{
  "model": "contrastive audio-text model",
  "dataset": "simulated sounds of rotating machines with and without faults",
  "train_examples": 39062,
  "gain_aug_db": 10,
  "input": "waveform_16khz",
  "tokenizer": "word",
  "vocab_size": 51,
  "loss": "softmax",
  "embed_dim": 128,
  "encoder_arch": "transformer",
  "encoder_norm": "layernorm",
  "encoder_norm_position": "pre",
  "encoder_activation": "squared_relu",
  "encoder_mlp_ratio": 2,
  "encoder_head_dim": 48,
  "encoder_fused_qkv": true,
  "encoder_bias": "none",
  "encoder_qk_norm": false,
  "encoder_parallel_block": false,
  "encoder_inner_norm": false,
  "encoder_wave_strides": [5, 2, 2, 2, 2, 2],
  "encoder_subsampling": 2,
  "encoder_layers": 14,
  "encoder_width": 256,
  "encoder_positions": "learned",
  "encoder_pooling": "class_token",
  "text_encoder_causal": true,
  "text_encoder_width": 128,
  "text_encoder_layers": 12,
  "text_encoder_norm": "layernorm",
  "text_encoder_norm_position": "pre",
  "text_encoder_activation": "gelu",
  "text_encoder_mlp_ratio": 4,
  "text_encoder_head_dim": 64,
  "text_encoder_fused_qkv": true,
  "text_encoder_bias": "none",
  "text_encoder_qk_norm": false,
  "text_encoder_layer_scale_init": 1.0,
  "text_encoder_parallel_block": false,
  "text_encoder_inner_norm": false,
  "text_encoder_drop_path": 0.1,
  "text_encoder_positions": "rope",
  "init": "trunc_normal_002",
  "residual_init": "zero_last",
  "optimizer": "cautious_adamw",
  "learning_rate": 0.0022,
  "beta1": 0.95,
  "beta2": 0.999,
  "eps": 1e-10,
  "max_grad_norm": 5.0,
  "max_steps": 7000,
  "batch_size": 256,
  "epochs": 45.9,
  "lr_schedule": "step",
  "warmup_steps": 1400,
  "weight_decay": 0.2
}
Rows from block 9 of the audio encoder, named by matrix and row number. Rows with one number belong to one attention dimension. Each number is 128 + 24 x the weight over the matrix's rms, rounded and kept within 0 to 255. All counts start at 0.
# q: attention query, key and value (stacked) (encoder.blocks.9.attn.qkv.weight, 720x256, the q third), inputs 86-128
# k: attention query, key and value (stacked) (encoder.blocks.9.attn.qkv.weight, 720x256, the k third), inputs 86-128
q.29 [134  94 145 101  98 158 121 160 178 147 103 133 164 143 130 130 126  79 203 128 104 167 152 139 104  93 182 160 143 122 167 117 126 112 130 147 179  17  73 164 100 121 146]
k.29 [105 125 150 134 113 189 140 202 163 176 122 104 102  95 122 146 182 140 176 118 115 114  87 145 176 121 137  93 126 131 134 133 110 144 169 136 122 162 133 107 112 123 155]
q.30 [ 91 112 122  75 132 124 146 140  84 145  86 129 131 153  95 147 162 133 120 128 120 134 146 134 106  70 178 155 115 122 216 109 148 146 107 144 139 111 112 132 135 114 106]
k.30 [123 156 126 125 150 126 101 121 105 132 157  97 149 125 161 111 139 146 142 131 120 115 138 121 137  80 167  99 134 146 143 128 170 139 114 140 149 149 183 141 102 130 170]
q.31 [139 151 131  93 150 102 119 136 120 148 119 133 131 125 133 143 120 135 112 110 133 136 131 143 104 134 167 121 134 113 166 101 126 151 109 102 139 118 117 134 128 122 122]
k.31 [ 97 128 139 109 155 159 126 111 145 155 138 138 132 120 148 137 135 137 131 144 134  96 133 108 132 138 147 104 108 152 155 129 139 124 158 134 143 136 170 128 114 128 116]
q.32 [146 114 119 174 102 117 118 150 169 111 121 170 145 156 160 113  92 110 129 111 130  98 144  91 127 159 151 134 121 141  88 143 112 116 118  91 100 110  72 133 112 106 141]
k.32 [120  91 105 125 146 133 131  86 146  96 113 134 129 135 106 153 129 120  96 129 141 139 134 148 113 137 100 198 136 124 121 119 112  95 175 130 160 115 123 127 164 128 112]
q.33 [153 184 136 152 181 103 120  94 104 133 153 136  61 121 137 133 126 156  74  98 107 105 122 114 136 177  99 122 160 105  25 128 142 162 122  80  96 192 193 113 142 149 145]
k.33 [123  88 114 143 143  97 126  60 136 116 147 175 141 143 136 107  75 104 115 138 167 119 167  82 105 172 130 127 107 135  86 126 149 137 108 121 116 116 122 122 132 107  51]
q.34 [131 153 127 177 127 116 115 119 123 119 145 136 111 123 137 119 106 139 102  96 148 107 118 113 150 170 105 113 128 130  91 135 115 129 136 105  97 166 115 123 133 115 136]
k.34 [133 110 114 126 123 101 126  84 137 111 125 153 133 141 109 129  99 119  95 136 134 137 138 127 119 146 109 183 138 117 118 118 115 102 138 135 132  96 102 129 158 128  98]
q.35 [ 71 107 124 122 115 138 141 108  59 100 110 118 113 116  82 130 149 129 118 134 139 126 106 122 153  98 114 130 111 128 180 133 149 117 126 150 130 158 140 112 142 134 111]
k.35 [160 156 130 151 116  72 106 111  97 108 150 101 148 139 143 100 122 145 125 123 111 138 141 128 141  86 134 127 164 113 126 124 147 145  54 133 123 115 114 157 136 133 174]
q.36 [129 131 134 173 110 114 107 147 163 118 117 154 137 136 156 115  90 115 143  89 148 109 127 114 135 160 143 113 128 139 142 126  93 123 115  97 109 120  66 146 124  85 140]
k.36 [115 118 108 119 131 132 132  86 157 128 120 142 115 132 115 152 132 131  86 147 130 142 122 143 146 152 109 187 146 123 133 123 102  88 180 144 147  96 126 130 169 129 120]
q.37 [103 138 162  76 157 143 122  93  90 146 123  81 106  92  94 155 159 141 139 133 130 175 112 185 121  91 107 106 150 101 191  88 148 147 128 169 175 148 171 145 157 137 120]
k.37 [118 175 155 135 106 129 128 182 123 191 145 130 115 120 156 100 134 148 157 136 109 108 116  92 173 127 166  51 114 132 144 138 137 152  86 127  91 134 134 130 100 129 140]
q.38 [125 110 106 174  92 114 122 156 133 102 114 177 139 161 136 116  91 111 116 115 143  76 148  73 143 139 160 149 110 144 117 147 114 123 109  92  85 122  68 121 113 103 140]
k.38 [136 102 101 123 146 103 116  53 129  69 125 120 142 144 106 135 109 131  85 133 139 147 146 159 109 110  97 200 153 122 124 107 129  89 151 144 170 109 131 141 175 136 129]
q.39 [ 81  78 125 102 106 138 141 132 120  98  74 123 157 142 104 131 137 112 168 172 133 144 138 138 125  49 128 121 122 139 237 122 137 133 101 161 168  81  95 145 138 119 122]
k.39 [125 187 133 138 119 121 120 148 121 139 141  84 122 120 150 123 177 172 146 146 114 128 110 135 160  91 134  98 173 134 154 123 132 131  95 154 136 143 154 145 133 146 202]
q.40 [141 128 102 174 154 125 155 114 139 116 141 119 104 128 138  95 129 165  99 184 138  91 147 113 143 143  72 102 125 139  71 154 116 171 125 129  95 194 183 105 137 151 131]
k.40 [151 138  95 106 128  98 131  88  97  73 118 144 141 129 113 125  92 117 112 127 174 167 140 143  60 131  95 167 131 128 137 121 162 107 144 126 133 126 120 124 131 125 103]
q.41 [105  79 132 159 150 113 151 126 141  82  75 131 122 124 152 119 128 127 163 176 123 113 134 136 129 121  91  79 123 137 190 127 105 169  85 136 121 162 163 141 123 120 135]
k.41 [138 192  91 127 136  84 144  96 115 126 121 112 103 117 140 122 136 152 105 151 147 167 122 129 119 156 113 123 148 139 158 146 141 107 119 122 133 105 144 127 135 138 148]
q.42 [148 125 119 165  96 117 109 159 155 121 130 169 160 159 156 117  84 113 122  82 138  99 139  90 125 156 174 152 117 144 109 138 108 102 123  84 101  83  47 135 108  96 141]
k.42 [121  82 111 120 150 152 128  91 148 101 114 130 130 144 102 157 128 122  94 126 127 129 129 148 123 129  99 197 140 124 119 119 104  95 189 133 166 116 127 128 163 131 123]
q.43 [137 135 157 171 135 135 109 102 145 100 146 118  91  84 145 138 127 107 156  91 103 136  72 135 166 183  91 115 148 114  80 128 113 122 135 127 134 153 173 136 116 138 167]
k.43 [129 122 123 149  94 106 158 143 171 162 128 166 113 129 128 103 115 122 116 122 140 138 119 109 173 208 126 103 114 112 106 153  84 139  81 109  81  91  66 110 153 115  96]
q.44 [178 129 106 179 137 120 144 143 187 132 149 150 123 153 172  93 120 134 120 140 109 104 149  96 123 178 112 116 134 142  22 159 117 127 144  92  98 126 147 113 106 145 137]
k.44 [126  76 100 124 142 135 140 107 131  94 107 147 128 125 102 157 116 101 126 116 162 145 137 138  72 157  95 177 109 133 113 127 128 119 184 121 138 136 122 113 139 116  86]
q.45 [ 68  96 132 130 102 129 122 127  83  94 101 136 138 124  99 134 125 110 128 106 151 117 104 118 153 109 140 129 104 129 204 126 129 109 113 130 120 133  95 125 141 109 118]
k.45 [148 151 123 145 122  83 109  94 119 111 151 100 136 145 137 107 135 152  97 131 101 138 141 132 156  94 129 150 170 114 132 122 118 121  65 145 142 103 122 166 161 142 178]
q.46 [ 67 115 131 105 115 101 118 135  80 107  76 136 146 140 113 136 123 123 129  91 148 120 105 135 126  91 148 122 108 133 242 102 134 121  84 117 135 113  80 149 143  89 114]
k.46 [124 176 130 140 144 102 104 108 125 133 152 101 128 151 162 120 143 169 109 161  92 111 122 120 177  93 152 117 171 135 152 128 118 122  98 156 151 103 162 166 145 142 190]
q.47 [ 98 129 133  87 139 121 143 118  92 122 125 110 125 110 113 126 152 143 121 119 128 155  79 151 125 112 114 114 119 131 180 112 141 108 120 134 148 139 156 119 141 141 107]
k.47 [139 167 140 139 125 108 121 155 112 136 132 114 122 133 154 121 143 137 141 130 106 113 121 109 138 111 163  76 136 135 136 141 125 161  82 125 109 121 126 144 106 131 168]
q.48 [123 157 141 142 163 155 118 125 156 114 130 106 123 133 132 129 168 139 169 161 128 128 114 149 121 119 101 111 120 126 119 121  93 129 154 156 121 150 168 109 180 141 125]
k.48 [108 104 180 139 105 103 110 173 129  96 134 167 145 142 116 151 139 165 165 142 136 127 121 135 142 132  94  98 124 141 125 136 141 163 134  84 156 165 134 152 143 130 150]
q.49 [138 151 117 176 135  73 111 152 159 173  95 165 112 153 173 116 112 104 121  73 121  98 148 117  87 134 155 133 124 119 161  86  83 127  57  66 117 121 120 155 120  77 115]
k.49 [166 146 147 145 124  97 140 137 132 119 118 115 102 125 140 109  91 140 133 137 152  90 101  64 110 128 136 169 112 162 176 118 137 128 175 131 140  78 122 144 127 153 135]
q.50 [180 134 139 158 139  96 109 140 175 151 125 169  94 114 163 130  83  83 130 161 124  95 144 124 128 145 131 124 124 127 120 108  76 147 117 111 123 119 132 115 121 130 129]
k.50 [178 121 138 150  86 138 116 175 116 124  98 136 105 122 137  96 105 140 112 144 137 136 107 111 101 143 144 145 144 154 179 135 146 123 175  99 136  88 126 152 143 162 167]
q.51 [121 127 105 152 100 118 106 149 126 151 135 162  79 116 130 115  92  87 148  81 151  76 153 112 126 102 152 183 109 137 154 108 110 154 104 115 128 117  98 143 101  98 136]
k.51 [118 176 105 125 156 132 144  91 142 127 115 112  89 138 144 108  94 137  71 109 112 136 159 160 121 128 138 136 158 115 179 120 128 117 150 103 111  97  80 112 108 174 141]
q.52 [ 90 135 105 127  94 133 124 152  87 142 121 140  95 128  93 110 111 114 117  50 148 110 149 106 133 106 166 182 118 131 149 126 159 146 112 115 144  97  79 140  95  92 138]
k.52 [ 96 187  79 113 179 142 148  78 140 147 138 105 104 138 141 121 108 132  89 106  95 136 162 156 126 131 139 125 156 103 129 113 116 114 120 124 101 105  85  86 104 145 107]
q.53 [178  84 114 129  85 115 125 172 138 120 121 168 159 135 160 116 128  81 133 142 128  91 101  92 132 127 191 152  95 156 129 155  94 103 148 136  87 125 109 129  84 145 102]
k.53 [152 160 119 132 115 159 132 136 141 117 116 115  69 121 131  98 119 156  99 128 135 104 148 166 119  95 148 129 151 115 155 113 120 128 141 136 116 107 119 141 141 145 129]
q.54 [172 120 140 101 121 152 137 122 114  96 125 152 143  66 132 135 116 119 142 179 160 148 108 133 156 136 123 140 128 126 110 152 140  99 170 168 105 132 134 101 128 170 118]
k.54 [151 132 120 135 103 151 136 144 123 134 106 153 110 128 107 121 132 127 111 117 105 157 146 174 144 105 130  96 134 110 120 112 115 141  83 133 110 131 127 132 135  96 137]
q.55 [ 82 129  83 139 112 123 120 153 135 152 149 124  86 162 100 107 115 121 148  74 133  83 157 114 136  78 151 184 115 143 162 114 134 172  97 104 132 118  98 148 118  89 152]
k.55 [ 85 177 116 102 178 113 136  57 147 120 146  97 115 138 149 122 106 124  86 111 113 132 168 162 135 144 118 152 156 104 156 131 130  95 151  95 120 126  82  93 111 190 131]
q.56 [174 143 127 156 148 112 111 160 172 153 106 149  86 112 146 125  99  80 137 161 115  89 134 129 114 137 147 150 123 135 109 121  80 157 127 131 120 120 126 121 140 133 147]
k.56 [181 139 149 149  87 141 123 178 113 120 111 150 100 130 142 111 106 161 115 151 114 151 114 133 101 134 131 127 162 152 174 134 141 131 189  92 147  79 115 139 153 188 163]
q.57 [150 109 129 128 124 142 120 113 118 124 145 161 102  70 137 132  87 127 156 139 162 107 157 140 150 118 101 160 129 119 128 132 144 138 134 142 127 124 130 120 124 124 133]
k.57 [127 144 106 124 149 135 136  86 128 129 107 142 127 124 131 126 116  88  77  94 112 171 161 178 132 127 128 123 136  99 147 118 121 124  78 118  95 136 104 110  98 111 155]
q.58 [178  78 104 141  80 108 132 169 144 122 123 171 160 140 160 117 113  75 130 136 123  81 110  75 126 123 197 168  92 161 136 159  98 108 145 126 100 118  96 126  72 145 115]
k.58 [151 170 113 129 122 158 137 124 138 123 119 105  73 122 136  97 118 148  95 127 124 115 161 176 121  98 149 133 164 112 154 120 126 118 150 136 116 100 117 136 147 157 131]
q.59 [120 158 155 118 161 145 119 105 155 104 144  96 138 140 137 129 165 172 136 157 120 140 116 155 125 150  98  88 125 113 119 116 110 116 135 142 128 156 168 122 176 125 120]
k.59 [112  89 174 133 116  86 110 152 141 119 144 150 154 128 118 144 142 123 167 145 148 111  85 100 131 137 115 117  91 144 115 140 134 144 127 112 159 168 147 142 138 114 134]
q.60 [201  89 124 143 102 102 118 167 153 116 122 170 171 126 192 121 118  90 136 145 125  86 109  94 115 151 184 137  92 147 127 141  74 101 132 124  84 141 120 131  86 141  99]
k.60 [170 153 127 137 109 145 130 140 140 120 107 116  70 117 130  90 113 141 104 137 142  91 140 144 105  91 155 144 140 127 174 111 124 129 144 135 123 108 122 145 141 142 137]
q.61 [136 176  95  84 132 139 173 163 120 140  70 110 133 115  97 131 156 147  95  87 124 184 130 130 126 112 138 167 149 125 150 131 157 130 117 133 122 115 106 117 151 128 142]
k.61 [149 164 148 120  97 116 163 127 132 137 138 139 123 138 106 136 125 138 151 103 104 125 121 118 147 109  95 112 114 126  80  87 122 147 108 150 119 118 154 121 146 110 110]
q.62 [ 82 104 143 107 140 147 142  83 101 110 166 106 135 115 110 129 132 157 126 157 144 154 126 146 161 128  62  83 145 118 130 139 181 130 145 150 147 134 146 117 135 145 126]
k.62 [ 73 107 101 102 148 127 117  91 121 125 145 124 186 120 120 148 149  84 137 111 119 156 147 149 148 147 123 113 127 103 101 139 127 118  75 134 115 180 128 111 104  81 123]
q.63 [179 169 148  96 132 139 126 115 123 121 128 125 123  39 115 139 115 140 123 139 161 156 145 141 145 162 113 145 126 113  98 132 133 123 148 141 139 122 123  90 149 145 122]
k.63 [186 134 142 140 109 140 135 155 127 160  97 162 121 138 109 111 122 104 115 120  99 165 124 145 126  91 152 125 121 126 130 111 116 139  79 122 122 122 145 125 129 106 160]
q.64 [105 123 114  89  95 155 137 118  91 111 163 141 107  92  86 120 115 104 125 118 160 139 115 107 183  99  98 145 127 138 139 155 177 125 154 151 125 123 114 100 111 157 129]
k.64 [ 87 158  86 106 150 149 129  72 134 130 139 117 133 131 125 143 122 108 104  98  91 161 176 187 152 137 128 101 150  73 104 120 120 123  74 123 101 157 101 108  96 104 119]
q.65 [ 68 135 129 138 133 139 122 114 127 140 122 102 117 180 109 130 154 157 132  93 108 132 138 143 102 110 120 111 137 130 152 107 134 144 111 122 146 129 128 158 149  87 136]
k.65 [ 80 119 135 130 151  97 120 109 131 123 153 124 165 140 135 158 128 128 146 125 141 102 107  91 132 153 103 131 112 133 101 140 132 135 141 119 137 148 128 118 118 135 117]
q.66 [112 132 120 134 149 137 136 130 141 131 109  70 142 179  93 134 152 148 118 145  87 150 128 134  99 124 137 123 136 140 120 126 127 140 132 140 152 122 122 139 148 127 154]
k.66 [119 115 154 131 111 122 115 149 124 134 153 126 158 134 135 144 155 143 163 156 131 121  97 100 129 140 112 128 131 152  90 144 138 122 170 124 152 131 156 129 165 162 119]
q.67 [104 159 118 128 138 122 143 134 128 148 117 101 129 170 108 122 143 149 108  86 110 154 130 130 113 125 128 125 148 123 135 113 127 134 103  98 141 115 117 135 152 107 139]
k.67 [124 119 150 121 130 105 126 130 128 132 150 112 145 133 128 150 134 125 164 135 134 108 102  79 125 144 118 149 113 150 100 126 140 119 147 132 141 125 144 128 136 143 116]
q.68 [124 138 133 100 135 124 158 116 113 128 116 112 168 143 128 129 156 162  84 103 115 174 109 127 124 158 117  97 143 123 134 139 149  90 128 112 122 131 127 118 145 138 112]
k.68 [140 112 140 130 126 104 130 131 126 133 127 112 148 127 117 149 139 108 167 130 136 102 108  73 127 115 128 137  96 140  82 123 120 135 105 171 140 140 170 129 133  85 103]
q.69 [ 88 188 154 137 186 136 129  89 124 144 123  79  91 123 103 140 137 188 126 112 125 171 155 181 117 133  63  93 172  90 124  82 143 159  96 118 165 137 163 134 193 102 154]
k.69 [119  75 154 133 128  88 125 143 115 134 138 155 181 133 122 157 139 111 160 137 130 143  91  75 129 157 104 135  81 160 109 138 134 134 127 117 145 142 140 124 117 116 130]
q.70 [ 54 116 121 129 123 141 120 105 106 123 152  97 114 144  87 122 145 153 132  96 133 119 141 135 129 108 113 121 117 130 135 132 172 145 130 132 158 133 117 134 122  92 136]
k.70 [ 57 143  96 115 179 114 117  69 131 133 150 112 164 135 138 149 127 110 125 114 125 133 144 144 141 141 123 112 132 106 106 144 121 122 107 110 124 164 110  92  97 116 112]
q.71 [ 77 173 104 136 103 139 122 141 114 154 101 127  82 152  66 137 130 121 125  37 135 130 153 119 109  88 162 182 132 127 168 105 147 157  99 112 151  91  84 145 121  81 154]
k.71 [ 88 169 103 120 160 119 143  93 137 143 152 117 116 159 136 141 103 143 112 111 102 122 133 116 138 139 109 125 136 114 107 110 120 131 138  98 115 107  87 105 110 155 106]
q.72 [135 166 129  85 119 160 143 143  93 112  52 129 111 102  81 150 125 118 127 119 142 165 115 129 126 100 157 184 140 130 148 127 149 139 144 165 137 104 107 124 144 151 157]
k.72 [146 165 125 145  92 160 167 150 123 139 135 156 101 147 104 141 137 172 131 107  74 149 117 165 147 128 101  81 134 130  85  94 118 143 112 130 107  97 130 128 141 127 116]
q.73 [170 118 153 125 133 104 133 116 119 137  91 159 129  96 113 165  85  82 105 165 126 147 107 121 143 153 132 110 154 123 113 138 124 128 140 121 132  97 129 106 109 172 140]
k.73 [186  93 108 163  72 183 122 168 104 133 106 131 123 143 125 143 136 134 138 135 104 156 107 117 120 157 134 120 129 149 112 135 122 142 141 155 114  69 155 156 132 109 136]
q.74 [ 87 127 107 169 130 106 116 141 149 162 123 115 111 201 133 118 143 129 120  84  99  95 145 119  97 112 148 122 119 136 156 106 111 149  88  90 135 134 116 167 119  79 132]
k.74 [103 138 132 129 154 103 123 113 136 115 146  99 134 130 156 130 120 138 139 141 150  96 116  87 115 145 123 160 126 145 143 143 138 116 177 123 147 121 120 124 124 169 120]
q.75 [164 150 134 119 155 119 143  99 162 143 139 121 162 118 148 140 138 150 111 149 123 156 130 133 123 151  88  98 146 111 131 129 121 109 130 116 123 135 153 107 164 143 117]
k.75 [160  90 179 123 102  90 123 149 122 116 119 142 151 122 121 129 121  85 163 135 155 120 107  85 130 122 127 147 102 137 118 122 142 132 106 131 143 142 168 155 142 102 154]
q.76 [150 100 112 113  83 130 129 157 119 121 121 175 128 104 135 121 108  79 137 133 147 104 109  98 149 112 166 170 109 144 137 157 128 108 147 140  99 120 105 123  92 145 110]
k.76 [133 179 101 128 125 156 140 110 133 124 117 121  78 127 125 107 115 145  90 106 113 130 162 182 133 108 142 116 160  94 145 109 119 130 113 130 107 112 104 129 125 125 130]
q.77 [ 92 172 153 146 182 130 119  98 132 139 136  91 105 130 120 132 141 182 126 115 122 147 147 170 111 144  75  87 149 108 119  93 127 154 104 117 156 147 161 131 177 101 143]
k.77 [118  83 152 132 135  91 116 137 117 132 136 144 181 129 127 151 137 111 157 140 134 131  98  78 121 153 109 138  94 156 119 142 133 137 130 115 150 149 140 124 115 121 133]
q.78 [127 155  98 142 111 105 108 149 146 161 139 163  72 105 131 112  83 102 135  50 156  99 169 120 124 120 149 180 119 120 166  99 106 146  73  85 132 114  95 141 115  77 135]
k.78 [130 171 117 115 164  96 150  80 146 138 116 109 100 147 141 105  85 105  83 106 120 126 142 127 122 132 136 160 131 119 173 110 135 115 135 103 114  95  80 113 101 168 140]
q.79 [ 99  95 142  99 108 169 134 102  95  85 137 119 142 120  87 143 154 138 144 145 140 142 112 143 145 101 114 110 127 139 126 156 165 118 176 182 136 129 136 117 123 143 130]
k.79 [ 70 128  88 123 140 149 120 106 121 129 146 133 149 138 119 154 154 126 125 107 115 143 151 169 149 136 112  78 139  95  87 131 116 140  81 125 105 170 119 113 114  94 110]
q.80 [178  86 119 134  93 113 118 153 143 115 132 156 158 119 160 123 124  90 139 154 132  92 115 101 134 129 170 140  97 151 125 151 100 114 147 139  99 134 119 130  85 145 109]
k.80 [152 151 117 134 117 155 132 133 141 120 111 115  86 119 137  94 123 142  97 129 134 116 148 169 120  95 153 128 149 114 166 118 124 126 135 133 119 115 119 140 143 141 137]
q.81 [156  80 119 124  96 130 116 141 128 110 139 142 142 106 138 131 120  94 138 160 134  99 119 108 142 119 160 148 103 151 121 150 122 127 157 149 112 129 113 122  88 154 117]
k.81 [135 153 111 134 124 160 130 120 136 125 112 121  98 125 135 102 131 140  91 124 122 136 155 189 128 104 147 117 160 103 151 122 119 126 125 126 117 125 116 127 136 142 136]
q.82 [179  90 123 119 101 125 128 164 140 108 119 163 156 117 164 123 130  91 141 160 133 104 105 104 136 136 166 140 102 147 126 154 103 100 153 153  88 139 127 125 103 156 103]
k.82 [150 152 124 135 105 155 129 146 136 115 111 126  80 126 122 104 123 153 107 130 134 112 147 164 121  94 142 117 141 115 155 111 121 138 126 136 116 117 122 147 138 123 136]
q.83 [171 118 156 137 151 127 134 125 159 109 114 110 170 139 171 141 161 147 132 199  95 147 108 148 108 171 130  79 130 129  94 134  93 105 152 147 119 152 166 127 146 158 110]
k.83 [169  80 172 148  75 135 113 206 121 124 110 149 135 125 117 118 153 148 167 167 164 105  88  95 115 110 128 131 108 163 134 136 136 151 155 145 152 133 171 167 167 119 135]
q.84 [147 107 119 124  93 122 125 152 118 118 104 139 143 134 129 134 135  96 136 140 123 117 115 106 127 105 173 152 113 147 131 144 120 127 144 141 126 121 110 133  89 151 124]
k.84 [143 153 117 138 113 162 142 138 133 126 120 122  90 131 132 110 133 161 105 129 127 123 140 165 132 109 140 124 147 121 136 122 122 126 149 134 123 108 126 136 145 148 119]
q.85 [149 173 122 152 154  95 119 152 165 164  99 134 110 140 159 127 119 125 122 101 116 118 142 129  97 142 144 149 131 112 135  88  86 139  76  84 122 130 131 141 150 100 134]
k.85 [175 125 172 146 112  98 139 156 128 125 116 134 109 128 128 114 106 137 140 142 140 109  88  79 113 127 127 163 112 165 159 123 138 130 172 120 150  87 134 146 144 158 143]
q.86 [126 136 114  77 107 157 167 147  80 147  65 106 149 150  57 150 155 123  75 135  99 190  86 104 122 117 184 154 168 139 122 171 189 114 173 152 150  77  88 116 127 181 161]
k.86 [146 134  95 136  92 192 138 174 104 162 149 134 120 131 115 158 155 169 164 136  74 143 115 132 147 122 109  88 153 132  35 122 113 128 149 164 130  84 166 114 165 125  77]
q.87 [104 152 131 134 167 135 130 103 133 145 146  96 111 133 114 128 121 167 123 118 122 144 147 150 126 136  81 113 146 108 127 109 139 150 108 113 147 128 138 127 162 112 149]
k.87 [119 106 143 115 142 102 120 120 125 135 138 131 172 126 130 147 133  97 149 130 127 140 115 101 129 152 116 142 113 140 114 141 138 116 120 121 137 144 137 116 121 130 135]
q.88 [161  99 115 161  99  89 115 174 151 142 116 164 165 178 171 108 140  97 125 122  94  73 128  87  93 132 218 133  93 154 127 129  82 119 113 102 108 115 106 148  75 117 111]
k.88 [165 155 121 146 114 146 129 148 136 118 115 100  63 112 151  92 117 178 115 159 156  69 127 112  97 105 149 155 143 150 169 124 128 122 189 144 137  84 133 139 153 164 123]
q.89 [163 157 131 153 170  99 123 127 182 148 147 134 106 106 193 116 107 136 146 142 124 110 148 155 122 147  72 115 127 106 136  98  83 135  85  99 106 147 165 123 173 116 119]
k.89 [162 104 193 127 115  77 123 133 135 103 100 144 138 115 133 101 102  96 129 135 160 125 101  94 112 129 124 175 107 149 186 127 151 127 138 106 143 134 140 152 120 142 185]
q.90 [121 162 152 123 173 138 136 107 137 121 131  90 140 142 131 133 150 180 116 145 113 169 128 158 114 162  94  83 149 101 114 114 126 120 116 125 145 142 153 127 167 123 131]
k.90 [132  78 163 132 116  95 116 154 127 135 135 144 169 127 119 150 143 110 171 149 144 110  81  72 126 135 115 129  82 160  97 138 128 140 125 130 148 148 162 136 137 105 127]
q.91 [155 163 157  92 149 123 148 102 123 120 131 136 171  95 158 127 148 168 111 128 147 186 103 145 134 169  92  88 143  94 121 130 127  77 120 115 109 147 155 106 172 146  94]
k.91 [171  85 169 123 111  94 139 160 138 128 111 152 131 121  94 128 133  99 180 128 152 103 100  87 125  99 139 138  73 135 115 112 120 155  76 167 127 141 167 152 125  66 126]
q.92 [ 45 162 124 123 133 135 132 118 102 151 114 105  96 167  79 123 148 155 118  63 121 152 136 139 117  99 119 133 156 118 153 107 160 147 103 105 156 111 112 141 153  92 143]
k.92 [ 85 126 120 122 156 109 131 104 125 129 156 125 155 145 125 169 126 138 151 121 116 121 114 100 138 162 104 129 116 134  90 135 126 126 131 121 130 133 121 106 110 124 110]
q.93 [100 167  90 156 132 126 132 162 143 163  82 127  85 187 118 124 145 112 142  84 109 114 126 127  88  84 160 167 136 142 177 103  98 156 102 121 123 128 126 159 151 103 151]
k.93 [107 151 151 132 131  94 139 128 131  96 142 129 108 152 134 145 112 176 142 128 124 103 116 103 139 152  83 130 128 146 139 119 143 149 179 101 134  94 102 137 137 182 122]
q.94 [152 101 120 159 106  95 111 163 149 143 124 169 131 145 178 102 114  82 123 131 111  71 127  91 112 128 184 132 103 153 126 130  82 134 119 104 107 122 116 133  77 127 109]
k.94 [160 152 114 142 120 149 127 142 125 118 110 107  78 114 150  88 108 162 103 149 142 103 140 134 102 115 157 150 156 140 187 132 129 117 182 128 134  89 115 138 140 163 134]
q.95 [ 54 165 143 107 157 149 143  90 100 129 129  84 106 135  67 132 151 176 112 118 126 180 142 163 135 123  80  98 162 108 123 113 181 141 127 128 169 122 136 126 170 120 147]
k.95 [ 86 101 133 120 139 107 126 125 115 136 151 138 187 140 117 165 146 121 169 126 122 143 104  96 147 157 104 115 103 138  73 143 130 134 109 132 136 152 144 114 118  98 113]
q.96 [173  92 108 137 125 138 142  87 157 129 115 124 156 155 128 137 118 142 113 150 101 114 155 112  90  98 111 144 143 128 127 146 158 163 127 135 150 108 116 126  90 121 161]
k.96 [113 143 115 166 138 103 116 133  89 159 136 128 129 148 120 127 126 145 112 101 135 120 117 125 126 137  93 130 133 142 137 129 106  95 112 159 125 132 175 166 117 134 138]
q.97 [ 70 144 131 124 134 126 124 102  80 127 170 101 123 105  70 114 155 160  99 140 141 147 157 146 158 133  81  82 129 128 131 131 197 134 140 123 181 117 146 125 113 127 112]
k.97 [124 189 160 148 124  98 133  83 206 104 172 111 116 140 135 165 110  95 129 117 146 144 140 141 145 140 101 102 166 101  96 133 153 153 113 117 100 142 108 132 127 117  91]
q.98 [119 122 111 142 144  84 113 111 132  90 132 114 157 131 118 142 126 112  82 144 146  81 170  98 108  62 122 123 124 124 154 124 130 167 102 103 150 148 159 137  99 116 152]
k.98 [105 157 119 146 131 125 127 108 118 155 143 160 125 127 129 128 121 164 138 136  96 151 166 138 145 143  92  96 137 118 116 113 144 122  82 157 130 146 121  96 127 115  74]
q.99 [ 99 157 147 130 155 139 126  93 116 149 161  79  92 103  92 121 167 185 119 113 123 168 143 175 154 152  61 102 148 110 121 111 175 132 142 123 177 122 159 129 130 134 123]
k.99 [170 172 147 123 128 117 136 109 167  97 152 108 109 146 133 159 124  99 110 133 150  92  98 118 116 156 139 146 138 144  99 133 121 131 151 129  95 118 130 146 139 115 132]